A small image denoising autoencoder, trained from scratch.
Training: muon at rate 0.0016, 6200 steps, batches of 64.
Data: trained on fractals drawn by 1,000 iterated function systems, in grey, 147500 training examples, 2.7 epochs.
Rows from block 5 of the decoder of a small image denoising autoencoder, named by matrix and row number. Rows with one number belong to one channel. Each number is 128 + 32 x the weight over its row's rms, rounded and kept within 0 to 255. All counts start at 0. After the name is the row's rms in percent of the matrix's.
After each channel's rows are labels from the 100 images, of 14976, where the channel reaches its highest value: "peak at" is the part of the image that holds the peak. Only what is clearly more common there than usual is listed. The data: fractals drawn by 1,000 iterated function systems, in grey. In brackets: how many of the 100, against the usual share in percent.
# convs0: first 3x3 conv (decoder.decb.1.1.convs.0.weight, 64x64x3x3, each kernel summed), inputs 0-63
# convs1: second 3x3 conv (decoder.decb.1.1.convs.1.weight, 64x64x3x3, transposed, each kernel summed), outputs 0-63

convs0.51 091 [127 154 160 141  98 112  82 141 124 136 165 110 122 175 168 120 183 125 123  98 120  75 176  87  86 118  87 123 116 194  91  36 154 150 115 133 106 122 141  79  74 148 159 133  94 109  64 140 128 104 118  96 130 112  95 173 136 117 152  94 117 163 181 135]
convs1.51 086 [159 101  71 106 174 143 189 113 145 114  81 191 148  84 115 184 104 128 127 136  89 186 140 142 146 159 176 159 140 105 189 200  86  91 135 107 129 141 119 189 153  85 139 147 172 143 117 140 114 133 163 164 126 156 141  95 140 140  97  93 123 111 101 143]
peak at: centre (27 vs 9.8)

convs0.1 090 [129 169 114  90 109  74 105  58 158 142 123 123 104 137 108 130 106 112 107 154 116 128 138 223 107 132 129 126 175 124  68 130 142 135 125 147  97  81 180 160  70 138 133 159 182 137  88 143  31 103 102 138 110 112  86 161 140 136 145 136 117 151 170 137]
convs1.1 077 [126 128 122 145 169 206 192 157 101  97  77 129 139  86  97 164  91 151 127 129 125 131 148  51 137 103 139 109  77 108 167 142 141 131  95 119 108 142 134 127 179 110 123 133  93  88  95  95 164 117 224 126 108 159 177 137 108 145 139  75 105 118 152 144]
peak at: centre (30 vs 9.8)

convs0.58 092 [126  97 121  83 175 152 143 151 100 135 102 116 133 111  70 101 187 151 186  96 126  93  78  25 106 155 100 137 123 149  80 142 112 133 147 135 158  96 107 131 158 161 157 160 170 111 168 113 116 157  91 108 116 146 153 128  96 149 163 129 134 157  56 169]
convs1.58 089 [123 161 132 139 122  73 104 176 127 152 149  91 107 123 152 145  66 139 105 174 151 132 164 155  97  79 115 170  97 144 162 149 157 198 135 119 218 152 105 143 120 106 142 114  86 182 160 168 168 150 158 153 132 106  82 148  94 133 133 148 127  90 186 101]
peak at: bottom left (41 vs 11.8)

convs0.38 107 [110 179 181 114 102 119  99 121 134 100 127  85 107 113  65 108 123 106  51  88 154 113  95 141 140 143 159 128 150 179 132  72 108  75 152 158  95 165  79 141 131 128 205 143 135 156  87 176  80 159 140 176  92 147 117 137 145 167 109 111 130 126 171 137]
convs1.38 108 [142  72 110 129 129  98 143 108 139 130  98 186 130 115 121 138 187 123 145 134 110 131 100 115 127 180  61  90 115  84 119 170 120 203 118 125 127 112  86 124  91 112  54 106 111  72 165  64 145  65 108  87 136 137 124  94 115 149 146 195 124 104 117 113]
peak at: middle left (29 vs 10.7)

convs0.50 077 [ 97 173 151 165 171 159  82 135  80 130 110 116 138 148 136  74 128 112 109 162 192 109  63 134 119  82 113 127 184 132 158 106 123 126 130 126 119 119 123 132  17 130 133 141 161 107 128 118  88 159 103  96 157 129  30 139 121 103 125 119 140 105 147  94]
convs1.50 106 [160  98 107 140 155  88 145 131 151  67 140 132 133 113 140 159 110 110  90  95  67 146 126  71  86  88 157 129  67 167 161 187  91 184 146 121 132 160 109 124 127 145 112 154  67 140 113 149  59 125 134 134  95  71 174 119 126  79 134 142 152 151  90 163]
peak at: bottom centre (27 vs 10.7)

convs0.9 068 [218 113  72 128 172 173 169 104 172 142 102 185 126  67 198 104  93 103 154 119 104 123 163  48 183 124 102  81 122 104 140 127 168 137 140 116 121 161 112 168 138  93 133 147 132 113 146 161 165 132 161 116 148  96 143 151 147 144  97 127 134 139 123 128]
convs1.9 101 [109  90 153 153 105  26  86 172  78 134 112  92 125 168  62 174 121 130  84 118 162 119 162  98  62  55 144 127 155 147 108 138 115 102 142 162 135 101 141 101 112 140 138 109 117 147 110  94 139 125 152 167 123 113  87 142 143 117 201 133 127  91 130 106]
peak at: middle left (39 vs 10.7)